From a checkpoint of a small sound classifier: norm groupnorm, 8.8 epochs.
Rows from block 6 of a small sound classifier, named by matrix and row number. Rows with one number belong to one channel. Each number is 128 + 32 x the weight over its row's rms, rounded and kept within 0 to 255. All counts start at 0. Numbers have three digits each.
After each channel's rows are labels from the 100 clips, of 14976, where the channel reaches its highest value: "responds to" is what is common among them; "loudest band" is the band of the loudest frequency at the time of the peak. Only what is clearly more common there than usual is listed. The data: single notes of 20 synthesised instruments. In brackets: how many of the 100.
# convs0: first width-11 conv (model.blocks.6.convs.0.weight, 192x192x11, standardized in use, each kernel summed), inputs 64-127
# convs1: second width-11 conv (model.blocks.6.convs.1.weight, 192x192x11, standardized in use, transposed, each kernel summed), outputs 64-127

convs0.52:152176081166119175125125040129170145128128123153153143160096141184144155125100105120203140159188134113149091142070145158124074131188128160062115065181159162139173089086154101141175135135151126
convs1.52:124179143142130110155088149106152151172128085108143160095136068162099131092108117159040162103097081113115102116168138162065092180118085069175145136061040062132149137152121174179127152117121186
responds to: D# (100); short note (84); note: D#5 (38); note: D#6 (37)
loudest band: 500 to 1000 Hz (41); 1000 to 2000 Hz (39)

convs0.140:137076105166158120138086160164140119111111101120142211137153143117142209146155116167076104095128170147134141096114107159102142152140125106101131118087097174133145087078104147099153095136150138
convs1.140:171141115196138123153164098171164107128156144102128058108103111082102181128115076156155138172090154112087111110121144085159188098109152152138133080165135149166106190124115111101088154088178148
responds to: C# (93); octave 5 (78); note: C#5 (77)
loudest band: 500 to 1000 Hz (38)

convs0.123:079125137113109141121140092154093173093092132110175149126154092160166097153099111131082104132172111157053158128132146167127113104084102106106140130153183111097168143148159114086122101147130144
convs1.123:127131161135103160113172113127130109133157086110125141148074132121170086165130130134157123129145146110105122114151127132062129103113140182183154102178130197126134117101143132091174209065138161
responds to: D (95); short note (64); octave 6 (46); note: D6 (46)
loudest band: 1000 to 2000 Hz (48)

convs0.49:124101086125114065138182070138122070194150118101171135132112150113121133113158108136195132156112115116125192162097110172175130095135079127099201121107130103161151109076109130100112188168123109
convs1.49:139155144176111135149056151140136132090086120162179158122132129150121169123073110127166098206122136064184193085137122122175091199118118134121117139098070123117102111101125152125130147149097179
responds to: short note (87); C# (67); note: C#6 (26); note: C#5 (25)
loudest band: 1000 to 2000 Hz (44); 500 to 1000 Hz (32)

convs0.44:151076117130082179159111081095159113190118091142154135104141123168074158132175125111109144115203165153170108141109099063110120091117134150063089135134119094137124108159151114173152139096116118
convs1.44:155113119114128128104083145138127093148147107128109089133131132120166084155168123073144120122121129087070076140098111134140127171136171161055108108111152137220180153121159119156145172147105090
responds to: C (100); short note (83); note: C6 (42); note: C4 (33)
loudest band: 1000 to 2000 Hz (43); 500 to 1000 Hz (35)

convs0.85:114167100146160129144090171114173109120121123148142113085129129102111039096120152135122082196084114095091120146093155145096109095090145176097153109165076135105116144091144097126114141171112109
convs1.85:121104136155151124155114106071139171147110176081094157165135113117131136080126097084093153045142112179127143099168172151096159131141103099114160103095132138117124152122103116102160133157096151
responds to: F# (70); short note (70)
loudest band: 1000 to 2000 Hz (30)

convs0.185:098084124119128162115131120132126132150157065133111098118160124072112128114240130109123139091151220096069127106083137149149102103133161176166105102122193058163086162114116174125125062151141123
convs1.185:106176155065171149087165101102110133111186156157125132115111157109095110109139101150133116118099134208082180108126116136139106136134105071096102083097140148183130141142115133140121162124120082
responds to: short note (87); C (73); octave 5 (50); note: C5 (33)
loudest band: 500 to 1000 Hz (42); 1000 to 2000 Hz (36)

convs0.75:124137100163160195115121137159133222124186104112104124108107107112072120129145130109095158127137182123116090157101136165076140088127201137145097167082133158083116146091145069121131153133106058
convs1.75:137131151140157078123164072113101108111145150180193104097210119104207094079111137148135163156075178196130125118106099166106124137111140128213116138083106167146132167133118132095132129123130120
responds to: B (100); short note (66); octave 5 (56); note: B5 (56)
loudest band: 500 to 1000 Hz (59)

convs0.131:176097183144181096148124140209167130095153121113147148170132085081145071106134120165100108111173129173166115073094119089096125066106163118163151104134151077096101111068122111206084165153137082
convs1.131:161127168110163099133109120067088109111139201106105112122136094101126126147075075146060133124094133067089127140113183105116115182120128151127137127160100145128141083140109129057167105118096141
responds to: short note (93); D# (92); note: D#6 (31); note: D#4 (26)
loudest band: 1000 to 2000 Hz (36)

convs0.82:111071063189091077119144140103104145159156084180126163159105146117078155094172126094122114126184103154128118114139131135120157099135111170165121143166146087054137099092111133169135111114104149
convs1.82:122098152149142187133120177117154117130251092173087167078152127116159126126137097163144099102107157099182109110040099159166113174115160165063143106117086148174137164046141095088125172124145086
responds to: C# (100); octave 5 (58); note: C#5 (58)
loudest band: 500 to 1000 Hz (32)

convs0.39:150129106138150143136137107090187095178114152143145110123182109121089131124119157144188104092182083064144154092094129061142153162123106088193118075084101092103144142098120165131125192117144140
convs1.39:118101139129099122113124136117147158111111126139124107090102178143101139110159105105113148156081141141185126226107106139153160098109158168135076130165174079149123155131139126117157115141159067
responds to: G (100); short note (64); octave 6 (40); note: G6 (40)
loudest band: 1000 to 2000 Hz (51); 500 to 1000 Hz (32)

convs0.55:109148111112205131136101148138095138161153104101141081107101133137143092158129118115053096110103084167142131186109106165192144092123129144156085087110112090115143154116157108082200149100167110
convs1.55:192129129124129065130124155119098135027132199164141142155069116135131161084115116129137113133162130073182099114127125132078099106118111092168136120158104149150103093113130186112087141135097176
responds to: G (100); octave 5 (64); note: G5 (64); short note (61)
loudest band: 500 to 1000 Hz (52); 1000 to 2000 Hz (31)

convs0.121:118129097098163156138124166114101115126175134159122149095139145128106159129126181078123150111165138124162153130151094045136092195177144070147115153162052170112092096134135115113124119149132124
convs1.121:184150158109115103146107097138152123148156116137205160130127124129110166225120082108101155082149153108157118177114138122110158097102088115190089124158112114175147127152142131090133121106151127
responds to: G (100); short note (80); note: G3 (37); note: G5 (26)
loudest band: 1000 to 2000 Hz (29)

convs0.57:162079142141134133090098132168092150118051133153194137174142141201129131126127133076142125137110093175113099166126129144122102077180105140151131098078162124078097154108153123131117089165147060
convs1.57:120201123104115136175165095097136150084141146147099100085132127146136120116102206083073121160143083190124108165103137104114133120140123048098137114154165191100125111138123148121162118155096129
responds to: G# (100); short note (75); note: G#5 (49); note: G#4 (28)
loudest band: 500 to 1000 Hz (40); 1000 to 2000 Hz (25)

convs0.168:149112175089183111126152083167130138086098152152167137071051066126096129111194161104212162104115104142138146135145069054107164106106158176139156146113116130216108182135100118154090152125116142
convs1.168:133096141085126080101117119141206117095113156144124084125149154079147129091109193143084114121104132143107110132186097165098128183137127092112128147107172131046074118132155107171102135134176136
responds to: E (100); short note (77); note: E5 (49); octave 6 (40)
loudest band: 1000 to 2000 Hz (46)

convs0.12:114118105057091150131101120141092161119130172110125120090128120159215105089160115097130128113135169161157183127148083087151129159114087126157146119153115166106149137119078118102172141134116177
convs1.12:089150159155163133103146192136106117132088098090110097123124206148163147081202131147168145060113099202132165085142100102156102167126090097074125120153119127169134159168160104119166084131115152
responds to: short note (89); E (79); note: E5 (29); note: E6 (27)
loudest band: 1000 to 2000 Hz (36)

convs0.7:141146107082174109149098059113079100117089141086110195104181162167167113141163137132062156145129094186090152120160168127119100156104112111094142162087127136128104136158113092102128106166094154
convs1.7:112094115108118134153193159174150106125129154144171056202092125186165106097114136118148064062122090113104096155115081071121105130131153038121178119102215097139131095113189097142140107125137160
responds to: D (100); short note (80); note: D6 (38); note: D5 (36)
loudest band: 1000 to 2000 Hz (46)

convs0.10:116139117143113133112152155139130104112129156120127123105143097140119164130127144118095124092094132132185121146170098203123135063116111131101134113122149109115156024094086162224130064111142182
convs1.10:128107117116180172111101114086133192172131162090085098108111118159102136092130157126129116143125113178023114100140129165135126104131096100121115112124186182114136114108154157137069171098118115
responds to: G# (100); octave 5 (62); note: G#5 (62); note: G#4 (32)
loudest band: 500 to 1000 Hz (52)

convs0.104:155153123160089148111133081131127163136136119104091091156159137165102145082114191081102144125122110080175167107104156096147095138152120086117123100132133124168185083204169106157169129142133118
convs1.104:131206180109142132111161153149117149130115143148098102133168079192171064148138112111185096182173133126143093157164102133121123111141087137180111114151131118188198154209088172170184115125124115
responds to: F (96); short note (66); note: F5 (45); note: F4 (37)
loudest band: 500 to 1000 Hz (32)

convs0.133:161147123158103177081124071150099176104116176147136123111145149132093140125109110108173121161058122173093108133142148132118132060108106087160125087096114110107129136172085105140116100141119043
convs1.133:103138084108104124095144176087122162095113099165134117114150146135127175141114139155137173154120144187086087110102121155172139096121074136157119101154191179112144129117125184165120083117072074
responds to: G# (98); short note (76); note: G#5 (41); note: G#4 (27)
loudest band: 500 to 1000 Hz (39)

convs0.134:119134136100072126121086134168093131127116131080138078076147111104148137120109102081161105114113102094131142087155093129116128144158128092103152131091135172192145076127152041181136170096130219
convs1.134:120100151165128136094134137143152121094090078098134147102106153118167111146159099191135094083106102146224237092181135086150087161086097131077097118103135209172119190084148132091129109119129144
responds to: E (100); short note (87); note: E5 (36); note: E6 (31)
loudest band: 1000 to 2000 Hz (39)

convs0.20:163185149125074158205107070135070164140118069138122077115209098084172065115078163150104132141100137086150127085172128139156130146116111191108131136140160139074150132130190168152076158140107206
convs1.20:114130172082119095167101124181088145095107113145088082183118083169124119103132125134153179124102113134114151115118091112118165125101143097144128192135135141120131093156173133168213115151167113
responds to: B (100); short note (87); note: B5 (48); note: B4 (25)
loudest band: 500 to 1000 Hz (50)

convs0.31:108193163092050141081141146055116169122112155106121118129145090185153104121136145146164186099097077078127112087111095164097082157101151112164147068135130091100153074075147113150143100134106177
convs1.31:115086144154146093131102103105119139116087104126172102172149116105083098148087106087148123154098137130167188140106104125131107144141079176116102088066097138149115174155187119114103100088128119
responds to: C# (55); octave 6 (48); note: C#6 (43); note: E3 (29)
loudest band: 1000 to 2000 Hz (41)

convs0.130:095132091078173150142108199176094148128139131152097126116078120120144124121127114117068066123177147122110132096159158085110123135144145144088146132153149164145103103129160113067122125083122103
convs1.130:122176115142106151123129097110135153173174100111177122115127168065103130144116139082055079121132196119130107103139091131184145083141142177140164117105112126160122134128119065091112105148135174
responds to: C (94); short note (86); note: C5 (31); note: C6 (30)
loudest band: 1000 to 2000 Hz (37); 500 to 1000 Hz (33)

convs0.137:107138128123098109135160139148151096109110139151164164147175074154156127091138138148173102114132134071152147214116184087100151065089168137100093071119159131137104170097051111138153106152129107
convs1.137:171096083091128183110107126102131115196177113061168164161075106100115179183134128131116127106201128155176114142118130113103136158134124060150190072187072103113142114119161159135107151110143098
responds to: short note (94); D# (52); organ-like (26)
loudest band: 500 to 1000 Hz (33)

convs0.170:124113144101086153123159085125166190097157109064105084097141163110171120092111092102086102169157163071144133094144082255175177099142145106122097151089123146113126112115099105113159178126122166
convs1.170:137107162134124134141166111108100084102103177103072115100213137129155089117158116144106126125156181132134111106151148165110113108130078089176101168102118172154150116166145078119197080151111176
responds to: B (100); short note (84); note: B5 (45); note: B3 (30)
loudest band: 500 to 1000 Hz (53)

convs0.98:181118119155185124122093114130131117156166134122168080154165121124156099100154118124119136149133145098188157143130150089133141091081112058051126093142088097144108160116076126132143078146138137
convs1.98:128123093112123111133147187102132142103163163186112196125192104104120067092141122155191087203114123156182068123118128164125113133131150125133193114194099124177133108115161111125103144133136119
responds to: short note (89); A# (61); C# (39); note: A#5 (36)
loudest band: 500 to 1000 Hz (45)

convs0.158:115160110113137128160115067124104119094118134109098100126185099166185102074140117089158161122122115139127090145144085115102148172135147094113082121102100140135160178106197135106112165143090098
convs1.158:105127174127086166113146131121103173166122198102141122125130153120150133137165092133112181120100153101144132127103192164167111097149086137116072130077135112126144111129152151127165044084158158
responds to: B (100); short note (73); note: B3 (34); note: B5 (27)
loudest band: 500 to 1000 Hz (37)

convs0.132:111129140133150057140065092142085125165138090149186151157153104084139126068195106131107141147195137136171125132137127080124142096131131202109111165151079147180131144096140133094147126156132009
convs1.132:114064179099097112164182175143134138115163159154127128143123059110117115057126154061166154084160189107131082089111170145083174092110151121155122111158108149207137123171182196120119054135129095
responds to: C (100); short note (77); octave 6 (42); note: C6 (42)
loudest band: 1000 to 2000 Hz (38); 500 to 1000 Hz (37)

convs0.161:068147107171089133115147183064122116113115128135136087114136119127158156174101129123137178198106081194159087166097146184123116220091097127117164058172111179090133129127167133136105157136158093
convs1.161:084172122150120103162105156085044123155138108109179130116142140170128099159176150068140128103130135126084123106142126103077117157079139140129165208128108041125140167135104151174164120157093145
responds to: F# (100); short note (85); note: F#3 (34); note: F#4 (34)
loudest band: 1000 to 2000 Hz (31)

convs0.173:143074133169089089083182108201073129164141165067123148149162094140085100097153193119126103163119131164151169153119160100130161139141126127156087119139087125151195067156189137138129149089129158
convs1.173:130090185137067148098158156122102140128167111135114090156132106077097157172147167139139098166132124120109124081145166122098093131109134221096079082124098107194099159148131175116147099111168106
responds to: D# (100); note: D#3 (33); note: D#5 (33)
loudest band: 500 to 1000 Hz (36); 1000 to 2000 Hz (27)

convs0.163:090165128126089177199050125138081136167136106101133067141149165084106120125171135053137149161116106158116122130119037082120117127098143119124074142151168236159113092142135143153096118118096135
convs1.163:092132127113103092098128123115092121151095156163157172066171068142130153183170153099122093133212160128112123169097149143109093099124098098117109071086133065171098160098228163110110103131192156
responds to: C (100); short note (69); octave 6 (67); note: C6 (67)
loudest band: 1000 to 2000 Hz (56)

convs0.108:106100134113093141113106083049085111096194120160163170118218095176127101131128134071127172098127094124136149149117147108116142164131165089151151170156119142108160095141188083131133083107155129
convs1.108:115115150152128112100147137152096181109112079141108188104101143126136107161102104136120140127144138158167121117144145160175135097131181073077121031158147109095147134141143121103141081124090173
responds to: A# (100); octave 3 (47); note: A#3 (47); note: A#5 (44)
loudest band: 500 to 1000 Hz (42)

convs0.4:099134101149175093144073072101196155132127081065119139127088163139125163109053119161138116135131123152123148140126096149129100149098153086164091090122143053156142116146116129144116121136112113
convs1.4:082122202119114137139148163093127132125136175129124088132119164122076008140133134121124118146143052028099089177146167145106104165166154135119199154124111132122136161101139140118109129076057145
responds to: C# (74); short note (67); octave 6 (46); note: C#6 (40)
loudest band: 1000 to 2000 Hz (44)

convs0.29:121159120178175168166093128112121062066125172151126059135151146193147146165091116134141160126168190125135077107134103190139123134167109136075098166128133117126090148131131127154168088163032091
convs1.29:153107071160132111136127132123146130147113108120136134147063154081075183139077108076090157108134109058108086179141112057038129131086151107170137106150148142142118090106121061159114162100102105
responds to: D (79); short note (75); octave 6 (38); note: D6 (38)
loudest band: 1000 to 2000 Hz (47)

convs0.151:099120133129146123109113105146171182111114097078143183111119077139137119123106123088155148143099102110102116120126089159122090131123140155147145133086202152101099150141139106139120121129137126
convs1.151:108112120114121151115104081092108172098082105102117122090128151133163141096124103096122104140130079168131129102137149089125092118094111175174098115128115131101138133092115116125052140089110127
responds to: G# (90); short note (80); note: G#5 (44)
loudest band: 500 to 1000 Hz (38)

convs0.63:156143131154146131124151098153126111111144128145150151130148092128152075122054111110186142179148155176123079154149078107129160095160152150127083195190146137066152135119170087135186147166089098
convs1.63:146141181168141118139126165172132151144148157114138171122171085155119135130126096105095156068128099175146148130133174070155110121104092040114162060088142149166119102146090133140167183151100100
responds to: B (100); short note (67); octave 5 (62); note: B5 (62)
loudest band: 500 to 1000 Hz (60)

convs0.37:131158125172097104116105105154114115096129091165130194098124144064125131141105120133111084187109167167099120103134169161142088134141115167107129098104188139114116108132124113128225145120109135
convs1.37:194105156129181097142139151099124149104150189103101078118098094178188140089109120137108164054153087193126126109144085160124112112140119076155148167180154172136109080092117133163091139104158100
responds to: G# (99); short note (79); octave 5 (60); note: G#5 (60)
loudest band: 500 to 1000 Hz (49); 1000 to 2000 Hz (25)

convs0.180:136116117131107137123174109153076137103094124143184078152107145161156149097106209108091124059170103094101099158133188165133136105144120100151129158104110136136143149147127120155144098164121109
convs1.180:171062160106156109152121158121154089146091146153097171132080138201137085164164146133089111170089136101100134123091100141109099133080115165108095110115100157128135149157093140181095181117124139
responds to: D# (62); octave 6 (56); pitch class: D (38); note: D#6 (35)
loudest band: 1000 to 2000 Hz (26)

convs0.142:121076134126126102160083134123128072086139093165145131164160136140141150134125090112119146110167113146093109157139157126162103145099133089141123107125143085149141143125123128163083087167112092
convs1.142:131114103109087145145206160138078129171170157165114139157130139149148123143128177170144094125119117099114164070091121125070131119089144079131123164065143115110161150124171108067127138129106097
responds to: D# (100); short note (86); note: D#4 (32); note: D#5 (28)
loudest band: 500 to 1000 Hz (36); 1000 to 2000 Hz (25)

convs0.69:129099174174119079152141104103127073149099106075077147126111134147098146095110103133054094096137122107150162184059182144055125182108108161148112086083112084086126138107158184179100130141141128
convs1.69:161117140080116160172152141109100126092087158150127094153205151065116088172152127123156123133128133039109146095145156110127142080164173145138170167125139087123169111115136081128172107117092195
responds to: F# (86); short note (84); note: F#5 (38); note: F#6 (36)
loudest band: 1000 to 2000 Hz (48)

convs0.111:105109159110122166103169082109086129167149093071201199160147126121129167133116101082105121101176115166203175117139150185153117117109122104156129158198128146070129106095087139143121124148103165
convs1.111:140192080120148111186150129123208133116099122123121072119139122114146157107139119144082128122115115172112117119123128093080146097129115166181107093121110147148097174108078185114088187121140167
responds to: A (95); short note (83); note: A5 (34); note: A4 (31)
loudest band: 500 to 1000 Hz (33)

convs0.90:133116138165094141075109121131126102153127111161162097119181073187131157123164119118107102071143118175153120143136119122131095084140154138141141125126115162115143139169110210102157120140108130
convs1.90:163182109103144135099081085141129162234156133142103120132131140040115127134144154153134125142120187138139147087135125173169111152178106143114098133170164128150125133150164163186148084125183106
responds to: G# (91); note: G#3 (33); note: G#4 (31); note: G#5 (26)
loudest band: 500 to 1000 Hz (33)

convs0.0:160073184162119110111107189132154153092115066164102163118166091106113150186101141094163135131089131088130140133137117147134109079077100172131112109166165174104142147105153115142091070128114139
convs1.0:089183170105156149121140095110087171145104100141141110127133111128093139097150133176166121173066064158070143112139124158101129187132091114065127127097154121135138147096118185154107098120141159
responds to: G# (78); short note (76); note: G#5 (35)
loudest band: 1000 to 2000 Hz (25)

convs0.47:077132134160136177143108120108141114118082118157130086122118141193080135188128082173108198122187129118143141130101106135127114112107125116129134168086112135131077079162123146153080119190129121
convs1.47:097127136113137094104093110150120150144100130070125100166156138155124110180135120072204125089099162124150100127091194117158103137122124164123123135164106134116135114137134113163120133079043099
responds to: A# (98); short note (69); octave 5 (53); note: A#5 (52)
loudest band: 500 to 1000 Hz (43); 1000 to 2000 Hz (25)

convs0.53:185117180184116121119120117129171168153131123083129143117171063114142123123155166167160205110057107071131108113099092108147087097090116115191146123118138127061136162083100126147140134137077124
convs1.53:064158117167091122093102137143094145165177135154175125101143202139112111183139108144158150140113113165154184079095119158157105151146149064087106092111107130077162118152122117148122135116076112
responds to: E (75); short note (65); octave 4 (52); note: E4 (43)
loudest band: 250 to 500 Hz (42)

convs0.16:103114133090204075171115138162177131055148102101137144139215123097177151117115116107097130109176148092125106108091188205131125083141140104117144178138161165071122123137164114163159102157171159
convs1.16:115136159121096097143204100113140170083112168075152102099107102143155080139139158140152158151109133180099168137153100208127129073125115122135104121113162153088123103085142146094172129094150112
responds to: B (100); short note (73); note: B5 (39); note: B4 (36)
loudest band: 500 to 1000 Hz (48)

convs0.51:156190126145153132117116130129149131127142060126123095186098107139090044132146107117155159177144177081180174165116117135152103142143086133137167142115112134195106164172055132112072113177179175
convs1.51:113156118164159137143119118140163142138133121154110132127111143125065170141127135098155161167128155102181158109143157168195101153128118097096152139140148144097078103121142085106109130121125144
responds to: C# (99); note: C#4 (42); note: C#5 (27); note: C#6 (26)
loudest band: 1000 to 2000 Hz (35); 250 to 500 Hz (32)

convs0.74:058135094139096085159163103096108115166103079144197182091095117098132145144122156080119124142139107132158086141078091143159068073100134097146111166130138122184071112144098154071150126116082118
convs1.74:144153147181170123139160122148139084135155180060136135126125141115115118153155223160118114168133136106114122109115147167105097130148100120125107165120074144144122122069225157108124136145111135
responds to: A (95); short note (71); octave 5 (49); note: A5 (46)
loudest band: 500 to 1000 Hz (40); 1000 to 2000 Hz (28)

convs0.109:155137102134171049102086132141184126173133113151110089097125089085115154119127166164138130149152102130108191084076141176116099150117144122173092086105137028114164130145192128168158115116096143
convs1.109:089089078103133156102102151110132165094036117180169116137161122139096076175183151152111108112124148129124125120144076138139122147159161139163141183101157161138180121103121088194144112104115085
responds to: G# (100); short note (82); note: G#5 (57); note: G#4 (32)
loudest band: 500 to 1000 Hz (55)

convs0.71:096176148135110098079139165165144133061169184174144158137147112171156118123115174157101155181116152119094156140096162091121144148105161133177118158119126083077155139145154118139135145188054143
convs1.71:107152134114146150084173138147136085154146121138139166196199164142132158083077123110141095195115134139131149138152177141113118143101126173150137122087115120119120122198140123159116079139108115
responds to: D# (100); note: D#5 (34); note: D#6 (29); note: D#3 (25)
loudest band: 500 to 1000 Hz (38); 1000 to 2000 Hz (30)

convs0.178:116129074130147142102146138148117143085123132113115140109161138106181079126185085065116120113124116112136083090182116146132151142164165122130126119113155241141125150074099087147125178150120179
convs1.178:150170202128135145098148123119180129181159118140162112098159132091175122139104118138140159131077125208152119162145134102127132114143086155170119091090103132117120097143121146111179130122136129
responds to: B (100); short note (69); note: B5 (48); note: B4 (41)
loudest band: 500 to 1000 Hz (55)

convs0.181:132058157117144106119235157084121106134139137086182138156131109144120116103132086140109111133085146109149102131188094120137097122168098110126100124129169107167091161208117171131117128127093130
convs1.181:102189109134112150080107100125188151099118153129077125097158085174125113166125135133146092100140103133113128122156137105133118114145122148164167113125083120132135125119032120082134135123087138
responds to: F (93); note: F5 (43); note: F6 (31); organ-like (26)
loudest band: 1000 to 2000 Hz (44)

convs0.43:125120161127112140125151098162092176196137077130101186111092080142159109094132129109128137104208121107100150149161090077116116125138108147118124143092136158171142159135143094114079136119165159
convs1.43:095132132094076110143118157151136130125147101132120087131113157149141106110126118102156143086146108092167166160113082114092108211077155176106139157153097133177157093117126133160124107135149140
responds to: E (94); short note (90); note: E6 (36); note: E5 (29)
loudest band: 1000 to 2000 Hz (48)

convs0.30:117151125116135146122136136153143158095125168143185149107083108164143094154140087089152176099126098094193130120114120125101101146062128095146134138084145095128128167091076125175106109142128144
convs1.30:132130137137157088135118160129096154149148112113104122109147088147093157156142077173085095104163108144134127148133144144048104142108152128141117066140059115042100151068185115076102191109169131
responds to: E (98); short note (80); note: E5 (33); note: E4 (26)
loudest band: 1000 to 2000 Hz (27)

convs0.42:120121128127098177136153128085106163112149098117098128158159101144125148147093090134099165153113135117151121135152150156089121133128139084106148179132134139041169168077124099217099203113082141
convs1.42:138132159098134146115131177148095114068108129125129122151145116121158083147103115178170204124138153120132127135091109169161161057069139118151104155084116151097139120125157072060147064140137103
responds to: B (100); short note (79); note: B4 (37); note: B5 (31)
loudest band: 500 to 1000 Hz (45)

convs0.150:113092128144090119152182114095164166127084111030106178115149095136157065099101142124117116096071097127165100215176148101114132108161100113127116161124121108143112132158140131180113110182163088
convs1.150:112166140112137154127103143193067112132111116107107110155111095134096148170106117148059157205137053108115165179178136144068154080157139178152066131139110081124103079184126126085160113172131121
responds to: D# (100); octave 6 (45); note: D#6 (45); note: D#5 (28)
loudest band: 1000 to 2000 Hz (44)

convs0.182:117178130158171183167089122110090120108151243156106098152107102086125090106105171193086110130111105153168093141160077129099095185161115111136159153080150124161113069182114120166180143147103125
convs1.182:105116126097114118105115129082096168130095146099138176153140155204122164190080104049121117130135060064078074187148126147162088138138170133162089074146114095098130185105152138107110143158084141
responds to: F (99); short note (73); octave 5 (55); note: F5 (55)
loudest band: 1000 to 2000 Hz (40); 500 to 1000 Hz (37)

convs0.15:122147122096122155132063144140106085120123139132195110112101115150145099129086125125096093081156146184096153148123176177105178150124179108190210092092162137155109076171155070129137066093143163
convs1.15:151132114069129141100154130143145116156088149133150122115135156142139096113115148111082133091108142146133125093112129098094124104112087168105149107156142139077119208096136154174125139102136163
responds to: D (79); short note (76); octave 6 (41); note: D6 (38)
loudest band: 1000 to 2000 Hz (52)